Weights of a small self-supervised image encoder.
Model: 5.11M parameters, 48-pixel images, arch vit, norm rmsnorm, activation quick_gelu, moe soft, num experts 16, patch size [4, 4], layers 8, width 160.
Rows from block 5 of a small self-supervised image encoder, named by matrix and row number. Rows with one number within an expert belong to one neuron, the router's apart. Each number is 500 + 50 x the weight over its row's rms, rounded and kept within 0 to 999. All counts start at 0. Numbers have three digits each. After the name is the row's rms in percent of the matrix's.
Before each expert's rows are labels from the 100 images, of 14848, where the router gives the expert most weight on average: "colour at peak" is the nearest of a few named colours to the mean colour under the peak; "peak on" is the class under the peak. Only what is clearly more common there than usual is listed. The data: single toy objects rendered from many sides on busy backdrops. In brackets: how many of the 100, against the usual share in percent.
# router: slot weights (model.blocks.5.mlp.router.weight, 16x160), inputs 0-79
# up: expert up (model.blocks.5.mlp.up, 16x80x160), inputs 0-79
# down: expert down (model.blocks.5.mlp.down, 16x160x80, transposed), outputs 0-79

# expert 1
colour at peak: brown (62 vs 26.7)
peak on: part in the main colour (65 vs 17.3)
router.1 059:429543465538487514488524490497498516491462523599544459500512433499393428445468492537545482437531514398519558431560455512485428439443537539532494534485433500437504626522591453534523573597600476437473484517496496430482489442455530475398608537
up.0 097:513461529595493477387450497544439506502430480534563579499549522507508498525466484499537517534543573534491474478447509561510535538475520491574409538326497494616522438585473505535532486493460489544541591559483463495523528541468349483491517456
down.0 094:508471522482393470350512492546489474501501484548445501510625537506518505502500443564481481492534496473400435470511536544538559556479551460570430482388454485412543508518544468493598503496386499470478535536507438482517497479430514489500477595
up.1 193:505478509482542449439525593506547514504551394458451565497443586515520612491558523559453503579484437544491439461505483495489492505632545559473527498627533501535521546477510526458448460476486513575491509547555479551465525477604490484524491524
down.1 178:523480506500533441423553487543518465498458433553512494518375557542542541525544484551548535548485589471474417478456405496435487507628453454484558473470512479502456496490449558459496417469404499529544535491479478560543498534562462451615516544
up.2 065:538554483396415501592603510535572498501535484580375488501467495479523646509503522454495516493411513478502498560506412445517525546582553506454509484481547503499490551504482581487481437402464467507492501464535513512519499410500537498728440610
down.2 067:480447558500512476339510484620451492501485461488448489499563553497518510502513419590485522478512467516434414450557530538535550505432529510523407531431493491392559512489587465537555492505372501481503515649518398521509510486455462483440484505
up.3 094:522447523613499511386434499535431537502433485512613587499522503514503457526497484507509515527538555549509475460456540548518531543442499493569442534412467496605473368579510473523478498499466502570576549506482437509535482537449347484460562414
down.3 089:490454534494424477347515488562478490500497470530471504508623544509524506512505438581482496485539494492414418447503524548541549547458548471576414502391459488420543506510565469494575484501371499473491526573516401496512493479462484487491483572
up.4 086:523433532562498467407435487554435498501428481543510557500550538474515512520450472511533507531551569540466478486397477554502541549492517489569411524305515497602544464565444519547553455476454484515522592561477480489529534516463402484525512463
down.4 091:529468516482392470363505487538489468501505484578429493509619553502516503501484438557477481486534498467401439484525525540550567555482536459545434475389452485397559505515542468516606514490391499465481541525493447486522500470391521497496478587
up.5 094:539474557542511449389500454525475452500474478431450598500496579494541521501463459537537478587543516554432451510417456557545533528498436545429397519496530504559605430532429552486459498440465499509500597502490469487503512516470423511437463479
down.5 105:473536478469467461338502469558479464500510494543448508492575579522479474520476452553512458529571484413420483445501497530509566495512495477437431459448392496421565505537520478556564507502405495438493582549475453469526494454391516494502489591
up.6 078:558454540595476506403406508529448541500430494532618559498477503523516460520501469545484516533501528560474471507428531544521537587469502479545469516441484499547471316554487477537450486469465521579595495419465444519549515545406392502564594400
down.6 075:509440549490451484359517452559473501501507444530466496502621572503530508510498437598482503476545490478430416460539503539558558533433535486525405507403463488411570506501566476533559479498359499478502513599513379512515506473454474478469493550
up.7 064:551450537598487523431403488537442528501440488516596583499499499528520454521516486536482525537493525573507474503428536547532545559415498485539472524453460497566457327550514491532440482479468513541594499458468449528543472559423384494545588412
down.7 079:514449556494461481370522462572466502501503446525461498504616570503535508518509432590478505477545481490433408456533508546564556531430540493535404513400471488408566502496566476529555472499358499479499513604515378514515504480463478482468484533
up.8 088:536443528591504518397425508495441546501461481506619581499493498525509426529511478511504509523551544564498472495466549543514530556444496502560442522467472499590474345581514456491445493513471519614570536441473453520539475523441368492446570406
down.8 090:473443538493452479350511479558478498500507466517488506500616557504522503512507440588490498485548487491427410446504510551532549530454545484567401521396455488438557514508579474512567479506372499469497523611522383503506499466478471488477495540
up.9 167:503436470496468570647453512496464536501514527565460467500555449431488482512469473384457464453483491497581507464413539475506497599492503468689520492380476498484501556503525450562553513508490462452413481580474517462564473503535632509594438435
down.9 143:446590433474652488396469454559500487500508491402555489494431525498443490568567494578560486500547539408523567450496488466376541480525445477423525475544450512601426510534401549538470471507495498528548519587484430485511541488548480458489502539
up.10 091:538421544473493459489483476444486488501510473456481565500433598443549547499483473513523458576604507505411424563456459520555536540510450562386476523538577503526606456507414552519472438406457474490437570482501504495517541479511558508436461465
down.10 099:518476472505454478440478478496466489500505517576462524491590592512487464556427465554513475506612510453409465462517486546549549492479477537443408487472411510361606525533549493525534499518384496427491606527457467478519491431374530517477501592
up.11 087:526458540575487459372480452534456476501448483486515611500513544503521503512450468524547493546552554546452470493443479554528536524474478519489395533404529500604576438562429542523498481473465479535537596531484457478510517528463376495443487455
down.11 099:482511498474427459326513481562482474500506487550433509503594550517498495505490441551491473507548482454408454457512523535521566513510523468505427468416421486410553503524531477528584503492397497448491554553495445477523492463413513492506482591
up.12 114:523511558581478443319498497510492478501455467512529602499528523532516510513481496512566507550519574494487472517482480577533531526476501520512398552391511495603543426581442537524517483471471493567554582526474447492525528552479311479459499483
down.12 113:450532513456424460302511495557502471501500469507461493504586532490504508482535453574513471508538488421419450460523526544508559513499555468536444472394439478441543521532552480508599497491406498476461519578523431466516508489455517481497487606
up.13 101:532491557543497449394505451519475457500466475454448587500506578500533509500455454530551484578547525539454463498415453568541531528500450533448384508455527503560621435544429555502475501444466494513507606506481472477506514519456407503444458476
down.13 112:470543479469455447333510472561488458500519496538434508491575574519481480513485456546504451536564473415417488456501511529502563500525507472450433453437402492427557500533524478548572513493409495444486571545482459467523498460386527493505484593
up.14 092:537444550521503457431492455476471468501490477440476591500458596465544533505468459525533465582576505529422439535440456542554536537496426549404433521518547504546616432523420549510464473430464484498471585493494477491508517499480489509413458463
down.14 104:491505473488456466382491478531466477500503507560451518491584583517480467537447455552511466518591488436406478451505492538529559495497486507447416472457395505389589512537533480546553504514395494421494598543464459471522489440376520506492490590
up.15 084:544470518560515525396431498570394540502439471520585553498501505495499480520495455520521509519533564568492488483418479512484539569494526458587450505413477500606472378567508477525515485485463479563591555440484467516566470470434353495582588410
down.15 076:535416540489426488379514449573481494501510469554456494508635568508524509503479432569480490472531510483408416475528499536558563565464539447556410507403447486424567502508519474530589512499371499461512529553497399506519494450443480494482491552
up.16 084:533406532530502462435431482547441491501438482547461550500543550444521530519449469516527488535543554534455477493360449546504542560501500501552430514317530498577561473549412539547559425456450478501497580551471485479538536494467438490546500461
down.16 085:543465511483393469378499485526490460500507487609421490506607566501513500501471437557478480487541499466404449493534516537562573547484519466517435470391454489379572505511550477532600523484400499465485548520482454489522502472354527502496483583
up.17 114:538531564552478441308468498489528476500478470512550584499495522552528539522509499510519524540494541485467470557567472577548525515491432545490410564453493494596542433559461526557501467501473530574566565506479420500530551543494336472418528488
down.17 118:434561517426455466297496496561490484502498443456475496505569527485505507485540458574513490501539485425432447444524507544477562483494542487522443465416435487465551545532572480520577484491404498472471501628527411477526520484481493478492496594
up.18 095:522468538580485460364465493543456493501433479521540585499544532510513505520465484512547512537539579525475475489446495563514535532473517501551399545343507496612539452576449518539527478480462486544543600562477461489522530536473337481480505466
down.18 099:496493517473404465332512496549491471501503480542443501509612541503513505498508443563489479496537493459403432468512532544529564541488547465552433475392447483411545510522548471498599500492391498469473540545507441478520500479431518488500475598
up.19 095:517454511594514512422429492560426527503440477555579554499539513498497484521472453495528506522572567552490477455399511534498535561512520455586438491338497498599503386586489496530529485491460478576566568489485479496551489506438392486583564423
down.19 082:533415525498394485393514460547495481500510490575451495506640552510523507505469440564472484472532511480408433481526521540556554572472541445565417495390455486424565507512521475517596514499378499462499527525497423495513499457418496497492492570
up.20 101:517475537594487467353469503529462501502436474522568593499542522521510498524476492505544516539535578518495472487467504568517534532467514504555408551355490494622519426586467509531517491494464493553552587551479450497525529545472325480465512461
down.20 098:485490522475404465331512498552491474501499475530456498509614535502515506498515444569492481499536493462404433462510534547526556543482556467568431481385452484420539512522551470492596496496389499474472531554515431479515500484447509485499479602
up.21 108:541474572514509453450512458458485480499505471420480541500431611493562535509484456520523475579574485508425432551485469552574526542516440554395429516566538509513616417512447525509442490426464506505462583488489471520503505510487504512394450488
down.21 121:476515457490482467386483477523464478500514512519476526483570595517462453549449475553525456536607485421417499445489486529504552490492475517431421466482388519405587522553548471539536502520393491422490605542461468462518490446384526507476486586
up.22 107:531503557578473446300478497501500482502455470511550603499506519540521513520495499520541516544514564492483470530518487574535530523471473533503411560422501494603526414576462530538497474488470509578568565515475432497531535549479317473434517476
down.22 110:441532519450436463297507499560493480501496455487473499504582531490508510486541453581511486502539487435423441447520519545496556502488552483538441474399443482445542529528571481506582482493399498480466511606528414475518508492474500480494488600
up.23 112:530519559569480436369512453525490451498462468473455584500517549532524504499460465518564493566521546526471472502436469573539528520503476518467374510430536502576603436557421564509495494438471487536523603510472477477513510541462359490472461479
down.23 119:456554488460446448308517467572504451500520489517433502493571555516483491491511460549507445533551478402434482459511521531497565491529519458463440454431410484447541508535524490537578513484419496461475542557502452461524503477414534485506489595
up.24 069:546378509515515496468426474560454517501464484547502554500500527446517561540475474507505490528551570537437480505370441484492554589528472488540522513381515498618490433552411535532543415451438470517550539481479465479570508440491458487617562431
down.24 081:551411517508416491420501460517482489500501484646449480504618571507520499508454432568482501456547520484406420484559492543586562543457501463518429490401461487387595503508548490556586510489387498455509544525478426502519494464376486504490499551

# expert 0
colour at peak: brown (60 vs 26.7)
peak on: part in the main colour (48 vs 17.3)
router.0 119:517405497534426555597400507475530427492460511568456544500459508423480431503527528444472476531459481560565529538427478517588533440414413549388535401446474496492438437543442573502428447507528495622582483359438430438523523495396476511605514450
up.0 112:535520562434551507522445316507492538501578458476342478499502526544548397516453475485517565489503575435472432517561528588410558538512513502464426496588466497596553461505492423547448593461483516516511504583491596527545470465468512523514553567
down.0 098:525463491429526462625382477507511531497479622564441371535487583455548534585542476498455583486517556453482482547472480488575455516431388467493612537526437497472567587471526529562579456502467504401510540460452436588521554444507459490543599563
up.1 074:541566539482523456453556495486442656512584460465558507497413507553530580513594444496529505513507588482447491565521498462430525592537533438559602506607513489539503442507423459503438528426478520495539510537437477573557513533535536499417428546
down.1 070:562455533532582470511510450394578506493573413547494405492450523497529485461609527507518448420443566494436444517519477429502482609498528455540564475529550510624424475506496547568561481455562502601542487468405421526549504502467533481456472470
up.2 105:539564555465489462464540626496444611514444444508677432499471516431542528547495507520541504494585507498487469575542451520529541563455561488577574571467529501414474503489471470485489477472464524544472532513458427572546559514506576506462483507
down.2 113:545457574500500489512518540366529540495515380541494421493456560508532480453554549506495437466490469557457429519489510526572486545539573493564561530514520511517409435509581556522556485473610502543493505484431427520508491548526571489530521524
up.3 102:548505604432562463512450420522485596505544444425370492498518534521541453475439489573522481579461542463458435571508477554433561571578514426494390505533459496584519463527433446516492549470473484517475573526519614531544500528512473511542429592
down.3 106:504533516483473472603425492496570474498457588529441445461489539455531504575495507530522529563497461491472491543391508466584486541502469480497542545469426489509542520535489552513529434470451506456515623424435442558473572455542499496630529609
up.4 081:552538533507485475452510578481489496511351476509693452487460509378538524544623477462471525503540517500443502506529529548496529534440542454640558487510542498536460530495506462563522545484474524505511452520448428540557514526469582514445511525
down.4 078:563478597516502495499518514399594537499496426530552390437484513482601484457544580513493480445486540496508461509535478530537480509475558494518557527502581469573451530483591561526486497468613518584517463531445363481551513513444552535503536504
up.5 086:536545555453567512503487345584497558499564467442301549500489512579519452487461492566517517540420558457492478574519483498394537553554508430441454529577439493549462430496486456509462550495488501486502509559506594527540477497522432504541443569
down.5 068:495477521517514460596465423467570540502527594476476434498487514480496496559513480485526550527457509501456480553374512406572472577525451421530530520506445495532505499520444548523557401481449494493541551387466410555496541465588476499530520567
up.6 153:546501559557591492479553433567487441509515499449407509500419520507531545556609463479477544571528530469488468561585539488460547554497557570434541579596532495527483528481455435516439533467454491453504521556529534560503470462553528522472447572
down.6 109:554475515527532505564532469514594465498530525550462380511517515545522478505553462439462575340435584478476468561473539484618463530426486386552509494527491545598471459474462525519592403438478509498614495488489375491539541418543456476488526494
up.7 092:548516576427580505529477333562489532500580486433342459500512536527548462487452497539527530529450549441461454559548507509387554545526497398456452489559478485579492477506415454557488534463473478454513546540501583511555487437509462513544500566
down.7 104:502478518498516462609435482504565538497488615537460387499481546481523496595527498505492589486475517493492485529388520442623478523503440462523542532510444508482544532528538535535574414455424504447547549430505422559503570454535473496577570567
up.8 091:549518552489515489507515412548502540500520466479433448500479529596555594553542486555551516554508538522516496523477496444424560553549484422516580469619505489518501419538444495525434502390451457556595504502456497553543422489520432476535435523
down.8 098:545413581630581445528529420462594522498504523576506448461487500520533512517500598575537485428477533534492486489537486488611460557440422454499599558582536501472476442480598569547535428494520506479556508481471410531507505547414493514473584421
up.9 125:556515522491521541427502480534445590518522477482374550501484484529512500520548456454441544555520495497420462563561582536329519533527533538447512494581565489540483466496459416477414524456462558479537531578464601525517487492482498536475475582
down.9 128:549468546545596422491558455512579485495506502506496410516471499480562505515546456484477510368381544462513455521554495481587401562402553432536560510528560472592495499429444504592570431424495508486556473518404363529549543421512468478424443437
up.10 096:546529590457570500525546387569516530500556453463312524499463506618531444474437486575566512591422553475483458585508480506421553560584501427453430538557429495555513433506453457534471542510489489500521547514494592541542483553505413506542440576
down.10 107:496491562526493464599440407458588516498556583508446417505515504486526499556519483521544530558463502480443479558360509425574493582545420418482540532492417479521511489528454548539553440504448503519554567417462427558481569455513483503555542598
up.11 097:533575549474503475487611486596528555497503446502494492499461570586554548599456507488552532563518486529502480496474414457444554536581505468529523490556523504478615486487505471542465503418435480520526532450512501560529409486517400452516417538
down.11 096:450433565621551406494527478506568518497498558548482477448495489519503526489558616606548462477514474572483518482504535504623442572461451458548600590540505522399479433478659545538542437479535513467512550502526468545438496540466500469546536437
up.12 094:544505578469526486509480316516498567498576475455361436499498532588543491501476455558540512559437540485509460549500520483365562557582499373487485493593459488589513425511476478507465524420475492510520537535474575537548408492500487503532460543
down.12 104:526473534545542432594457418454596535495527619515442416512503477481507503550486527548540528503434539493491509531439508424572456575493406418500596522561466472511519485512540547528567416463465506473533557412455438548526557449463542547528561486
up.13 105:545569551453514439474597538502527579501518432493616466502464543585557593559501484519513530537542500527498478566501413498542551543625528366575541505525485497470566526492496481466477513442463431498473527534512430563548484585528525525496421525
down.13 099:474515540553528477482542547444595484493559444567490498490450514511531507462565618552568404512526452588469519519506498477533467606561491482551598479509537498489467361516604516468557435462565508536519563413455470559449493593444541522611498460
up.14 098:545509547489544481528448309488524521497581478486393454498466538484552460523470482527522570531451559452467454505526554552407564539470500457454417479596497491717567451551497463561504580434477492490502503548509529504545460448489512518527498554
down.14 106:479492453489516479626365455496590563500488617561443362512445514450549515598525513499461552544517527440540558530440505465567451479476414518481600542537471481481563576512526530568548426467437506481521514469484414542531583479483496531607575535
up.15 058:548602606488535448453584481548457600509499435474494465508456565594551432524558516534484502607491508482457459610508467545432553530586522530409573542583423504489404456453405483512396504462455518519527484485518477558534491490540430439504456564
down.15 062:599421592572542450536542464413540486494510487602433471462452563508583482516576587508510498488456473568441482584492518418600478584531516447516546495513530526471434399471505571507525453487527506530570534388450434535467507526461477502528525491
up.16 136:527563577491559495470487475587440488488574497427441574502443550570530444507502438614508509582469482487475466605494502494402543550601504456429425523555445499482382412499506448403485547464476513507532590461555524530503487583521454561530471573
down.16 106:491479506551528447572502473453551473497543553458496466486423527552498461507520539532524555587460466523424448586428569444485452521605469440481542455581429503523422494543466490454476464439476504490582597386481456578462502479547489509545545585
up.17 087:538502477475535495491575500552509405493529475495564382499442508447537504580580490525584598458537555469476539600577496428504535516468522491470580569571525511498533568475484471540539507451457567454519551527484478529549518479509478462478516507
down.17 111:566364532548566468516450417426558566502530476566559408516506573508534485516511543505486494369490551418474462485565492510577466530456457478434576528549548515494474483493548518582591468508537516578525466467463374517539527518454527506444561482
up.18 078:549565591477543446502552423504488621503548445467365503499452532581544495487502495631546514531433540475532443585494478531465560561594507449487494520556452494532517390504525477512414552436484486558534521548479508547538528584514456483559407581
down.18 063:505494580546512446563467482424576539494499530589427449481459476473529516531569530548559488537492502567432526543425470448570448587544441446579571538512468497525508450501533589530563445503515511498529591392432473560486505502498516508607558517
up.19 100:543518553495558515477504396607528543501539493438337577500480496524515488491518498525503540530455563463451491551516502451361540562491509428478475489583524511574408430512470442503464564437479521474503518505494591509569434440527424482522412586
down.19 100:535435524564521458598474442469593510502513598524500390544508511491524476579518472487476587466441537488443462582409541443575466543478495443522515517505482510563480506512430550525548407443434502504567505437489382539526535449598456507495515552
up.20 103:540508586441550499476447383524417557493554471409273463499524523562540432484464465606530499534469551463490456571519546570400550555507502445492441503542455487555487435509471466477432509475478488524516548581505633520527496532491463497558467547
down.20 104:539553513479537449591477478479562498499493560442459404493468546466502509546504480499517537523430499492484514553383492444595460559500445417523558516531430475530522520506478558511580401455465501465562577387424440553531538418550480483554513558
up.21 089:550542558471547503512551436630442514514526455474553509501485543539540523500468497537555514552452543411466447561535432517484559545580531431444447536480448488525487444500437451640568529469473511499515582495515485534553540517551452492514465595
down.21 088:487453578565488510580442466470541530494435528540528377520466566478539485529536500574548545494545504393463471534448511524575536549560522448518513554476420511478493522567501558563565434509476503468517571514460435539482546548594486473550539644
up.22 087:528571625517573404494487367470509597500530457456438405500478550499563488494521491589538527542508493448470476532510576535505548531467526371507444536546538498549458462512494469544468504370465465551499536532507548564515518518538506455539428588
down.22 072:559495592525521430608449429472505523501538509492360482494443580483503472526487460568512473594523441529452525529367464445481478578542459500523484519553446522459487467421509504505457464479479503431539605420467525543518489454488502551503547541
up.23 101:544473511517541521524452324592494508502527498462356509499520505514517494519500453536535560532424556463515492540528510483368526542537496461472528490554464489528408380501487452600510486472473542537555568527458586521540508474544409463567479549
down.23 113:535442549583549477565478414469598545497503515526516378517498538503526497564520476510560588445463541441489465514448460482594455558493476424527554582543448487504480509522479513570592366498448509478580520492441366549524537493594454493500542512
up.24 093:553533572483556471508480351527540593501536473445326567498499511579532460485479500540498520550409546474480477542508462503431543561581509451464444487566440495573475433488548445497466593491490492458472491556497600554544440559510446512528421599
down.24 092:489530552503492443581460448468600517503524559473463438476478493472539510563536468480536539568458493493444458575416501418535473566565490428541546499494460479560517504529442535515553426464414508513558567428446419558493567440566482502582515572

# expert 7
colour at peak: black (81 vs 14.2)
peak on: part in the main colour (53 vs 17.3)
router.7 102:476516465465499582449435460575409415512471531467460487498571497538461415449477448492495489477531511369532517477541536515487517458487581509496457516448386500486500555515550442457515520576546490480448576570500566485513501547521494490479524519
up.0 108:534514502566527512592484530479515578528475466578527456501436540465530533524574605479502497530516564484426447613597516447552517482452399526445595606567536494518467425458414532554470471452502484498589496474473449538527490495534476500532561498
down.0 101:516479553526575527573504468521472505499496476501488438544531495559566514558518520521517517537445493494431439442545504472571523472478475563489516612632468525488437526458467506506531491515415504454493427550587484594515473498609522506434539487
up.1 073:541623473445583516443513476480560482501513457539505491500463554462565543542498552518446554500578533459358494459555367437483568513585521538426498469635521501537588544492448534521538513450442466446508397592559456514538464435505539479491485520
down.1 090:497445494540593498488476451523504452501463549541506470491530578493567483611472564560478509531543503423471412493616531564536489489483561627345507529541523499427551530518462474494478395518348503498491519513530488521471543550462529521460518565
up.2 098:537482511544513499493497505459485497522499472549404546501419558425522589514565561526482501585547562481473453579515452463527513464470342572434562591617517498506515504448441555436502476469505535472561478453518481522535473478531481500487566515
down.2 091:537516489509558543516496447494470510498549380531455458514472516565569507521563512494524520567465487448463448465565471430530548465529485553414530561616471525524402502509397500511530494511405499495495399512566519620550487531591546501466522522
up.3 083:525509494477542493580509474458518500501490482582484502500445581449549580543518518479488535530441533505389489592549439479528520497505437584424569540661565500533507502429386549519497465423481443474544473498502471534486510395545472496478576479
down.3 070:544458484545576534580467421504479470500531442553497421513517529553564504584508539519538519511473536445410418443598480480562510467508436567397545567643496503481443521513418516507546475497420500492506454538533483556532490530559516522409546491
up.4 103:530480486503523497554494484469481523521526482557424518501424558412521574521582556518465498568533543480413456587548477491515513468480365563438565579614515498491515499450419545459494491456499520495544484487509476524518517486558497500491585515
down.4 095:543515500515558545544493457492479500498540394521451451529492494558568512536547520491530538557450494461454437467574478429550546455517472566429535568628476528512427521499429505509524502518408501469492400531566519633552484529594528516439544490
up.5 091:527578509480469510554495463465542525496512485567427483500540575507530570552453478586492532560420526489451464422408385521488542441646456621375440498509455500518574527486452569421508434502435483472406434588548476503546497483556551520486523502
down.5 108:499509504470500544475491498487517475503515438544515527481491557550620448547440544517463506573580431446506469543588551554488541448550590618350446489504498517488482494532388500484475433512369502519492510509552505532465546547493519527555514595
up.6 084:528527522451474474514569490417552504503480504545464566500475570483530576523471495530522491560505556502386433579482418537551512446470463620348504506561617500535545504446432610441522436445486534504471462459527466518490524421500484490454510471
down.6 088:502511488460512528458451516479477499500576409516520505537472509551580487523524521534506454613590474431447459463521527481476555454561563587408484529564497511491374499538414517456510490489429496533454450540599527552528497524567636511532529605
up.7 079:523507484483537504609504475456517504502493481592498492500435581445549575548525513467487543520448533501398490588568453473522524488510459579419577539659560500538521509439376538528498463428480440476531472493505470529492497399544496503479565469
down.7 075:538445489556568531588472419506474474500518467550488422516529524553562503588496541517528521510469530455413415449601493485557501468499424569400543580641492503469445523498421517506538473507412501487504460531536488553522491529552513527403543489
up.8 110:519570461448536542586548437481514525529540464580507507503406541503533507506532546453506530491520532467426500516596457397499545491601562520467538460613509505541629489502433517548494526470485412510512477415520455499532414404494582484448528516
down.8 115:457426459575568502565490381531490462504456565483502463502548544491542494597463543523460536519486477466457438457583556485466475479458484579378540559576497500484490548447450487534479445550377505459489475520556479535460515546519522536405547504
up.9 088:537483513515438534639534492448539549506548478538468461501526613558529550555498424529497524526467519498466439490474416551513548440574482570382447488493481499502554508469428587444454429471451481482337450543546481525561562508534572529463508456
down.9 111:493489520469496562505483525495504486504527491518495518486496522567609449545430521484444501603568412533474446553556584530474548451572576621419423523532483525476456485514408474444482476520394505502490516505591537549449530524519496542550540583
up.10 096:533519525511488477497536484457534522503476492563442578500455587461534597518522514510514492566490569503392458600509421520523500475464414620364516555617565500506506491458410577445508405416494534510551474459498471526502528378510437508499570490
down.10 079:530522479497553536481461488484483488500564372543524475506492536563566488563550526520525484570536485435433443434536490472507547466551500580399490528583505517494388474556393499474533450473388499541496440503568522564537496520591580495492524562
up.11 101:533486500512504494524503501470485518509503472548424549501419558415522578519576563506486488582537551490415451594538466466514513458469370572415554585613543497499496485451401551454488474440500531498568479463506473527526503469545467502488585507
down.11 093:539517499510553541524489460493473497497550385522461454521490512568566506539560512493528524565472492452449446459562476437532548456526472560422524567616474528516404514512409509500528487503397500489497406526565517627550492525608544502457534513
up.12 093:530496480496518521603514477467512538507509471617508491501405562434536575533553515462487529525479537502368479599578466458521519492513470553426573542610560499524528483439390526538483466436491451476529487480488457523500489416535524508485558476
down.12 091:521455510551555524588485413500466495500505481509474405529533517561568505573505523507517532521445502466397395455576513473542506465488444560431533593639475513473437531488425507507527463517391502466501457544547478570519484511571527520397544494
up.13 096:546469502459547469484506457465485474499507479531424591500442583437528632527554534496466484571517537510431477601543439461501513524496380585424562549665523500493506500452408556457526458415484528482581481481493492540516498429570464481491584521
down.13 079:567518463501592537511461436493473480499557381547477428520496533537556508562565529503546523536471524414437445443572443436549547480541456547401544535608489509517451507553396501523553475486396499490508432510518506597570495532596549513449531519
up.14 082:536570506503559483418533448483605432503524484572497557501477591504525535520521522581531510562531516464423476436432375509491544470563493635372465512566541503477578521509458542436493535497461472535434500532561447505512506478516509525445476516
down.14 082:501554467472538522466450518547508441500520434509548483508471604492543471541528526488474471615602448392507457470543497524495535403520543637329475494530489486475504518536431483465475449509385497507457518496540501534512526548552574505537541615
up.15 105:525470487483522488532485556441504564485437454579549468499434509507513567489594565495454479529522567518497475600497525448546509447465449500493598529545483496546379420535480606429529462432492565577526474407493439510553486556613470453602545448
down.15 097:568464558502516542482495463456435557498529432456396452559502485606586518486513536474454523545441428570502470487529539419542566481552459515503531549646446555489423491431466497481528520530449508431511395485585521617526436527591495505449552492
up.16 097:535488482529474540656501509480541600526518470626559488501413529473528585551541519463492529504516527496400460549596512486545517489513457539471556560558536495499474463466376525556476441482482454507540473501498431532519480503533540518552570467
down.16 104:506453545551540536596504460521465496500456492514462424533558491574578494556479511496495546544434470544398416464552533478580509460470473570481498594619469538459437508461473492501523494539409510449499462529574493562489486517560466498425556487
up.17 083:527537503477461555635500447459546550501538490569451443500532550550532529579450454514484534545408540501446460433435388505515553452626436560406451488493447500532575525481426568443509412514432469490401415558557471502558495490556556531506539448
down.17 103:484473518500514556508493482505511474504499490554505505479505535571622442572419547521459549563539423512499455542587593545501534465555575605394432515508494523485465487507406492487478454525372508503510503498588507550429560526495483539529540561
up.18 096:508566507447572519567470431495524461498546516539405391500569543446555528566469505434458561502395512470508525399422396468504535486594341486475489490612486501547548536456484536541546489507445503461494442584542468509531471405588483492528565505
down.18 089:527467484552641544543496403510490453501487466602500437507498588548588468573454599563469508508501470464513463483670534547543505497502531595335501510545519505510488477491433515585506439516417503508514474503534471555481548550440499533448541458
up.19 092:543515496545505501502514524464521503509477458559424495501439532486513566502578549546485473615499555482500479618456420472557513451521365578400539618594495501522451473483447591397546502474499532531554465439527443519535489483575441494540590560
down.19 089:543532513519594538507492436490482514496521394553484437493463504565584499533542543508509510540495489434514485490587497433517560483523519546413550547607482531527393524506345495522513485512421501510511397501571491623533504555595556484472533549
up.20 090:561555515390602558478512428476479440511539471471412520501464527502548488548451536547474524500514456498505494540555371415529570510600479493502469590636470499471566538441448490450536462560450555451513436571575461538518482386553497525516568484
down.20 111:491447539539493515465506462551513475497417519569482511503491501503609508521439504466497523545559448443427422531623543551513496444526499602382497517543553454407526497526443486486431442509406500491528536519543517539476528584434483567556495526
up.21 110:527477486541566514504444521465477471503439474572439450501432541427518565521564588459442511558510548476529470527568482484562506480488325564513597569611461502503511518477439543514525458476493567437576481456514459533532468504563504444507542541
down.21 087:568492453540569545544501427498466541496553392581462471530470438570564497523512529476518508514447494485478474475564481396547550541502479515461557556620506533519394462475390487543525510528426497517542384475564523623554484562527554507431496481
up.22 112:519598471474504524586555460484501564523498466573551541501409519446537507518494574478509529511555470530415497529582517399495530510529630550466545411585579506539595488469415530582465497452481385515495467408519466488491422395458572466423506496
down.22 115:450434504562545496538493421509492459503477561465496427531543554509540500579506522502500544531502485468427432490580546491467478455471482571414534554598481499466488578473459473492514457543383504438486529513537484535455500526553496513389551538
up.23 098:524546517431495551582501472463512470496600487526418516500527564502525529545484463548495498539480502491465483409355350505508557494662414523459440511527416507512570555477451541437557455543450468491413501532553489504544444433546570514498534493
down.23 093:498518510524498539482483466516519448500466458587487510465495566531594436517495516507464515592519408451515438542583531542531525423522584623305452457483496514482490465539458503517443441531415508510480515492534516509457535574417476511509513539
up.24 102:534481496530447515607539505467571547495533470543457479500502560590513530539446491565536552537487526487497456489482408516536537426666531592397463543535435504483576521515453548431490457483473489494369460499521467498538535476529493478477576525
down.24 110:490496497496528553487510450477504508506472448484495539494480521556598438496474543475456504603501434512489435547598561493481566453537603625387459478542497531467474467526393470501466477534402513508491461466574529570469512527501419494535534537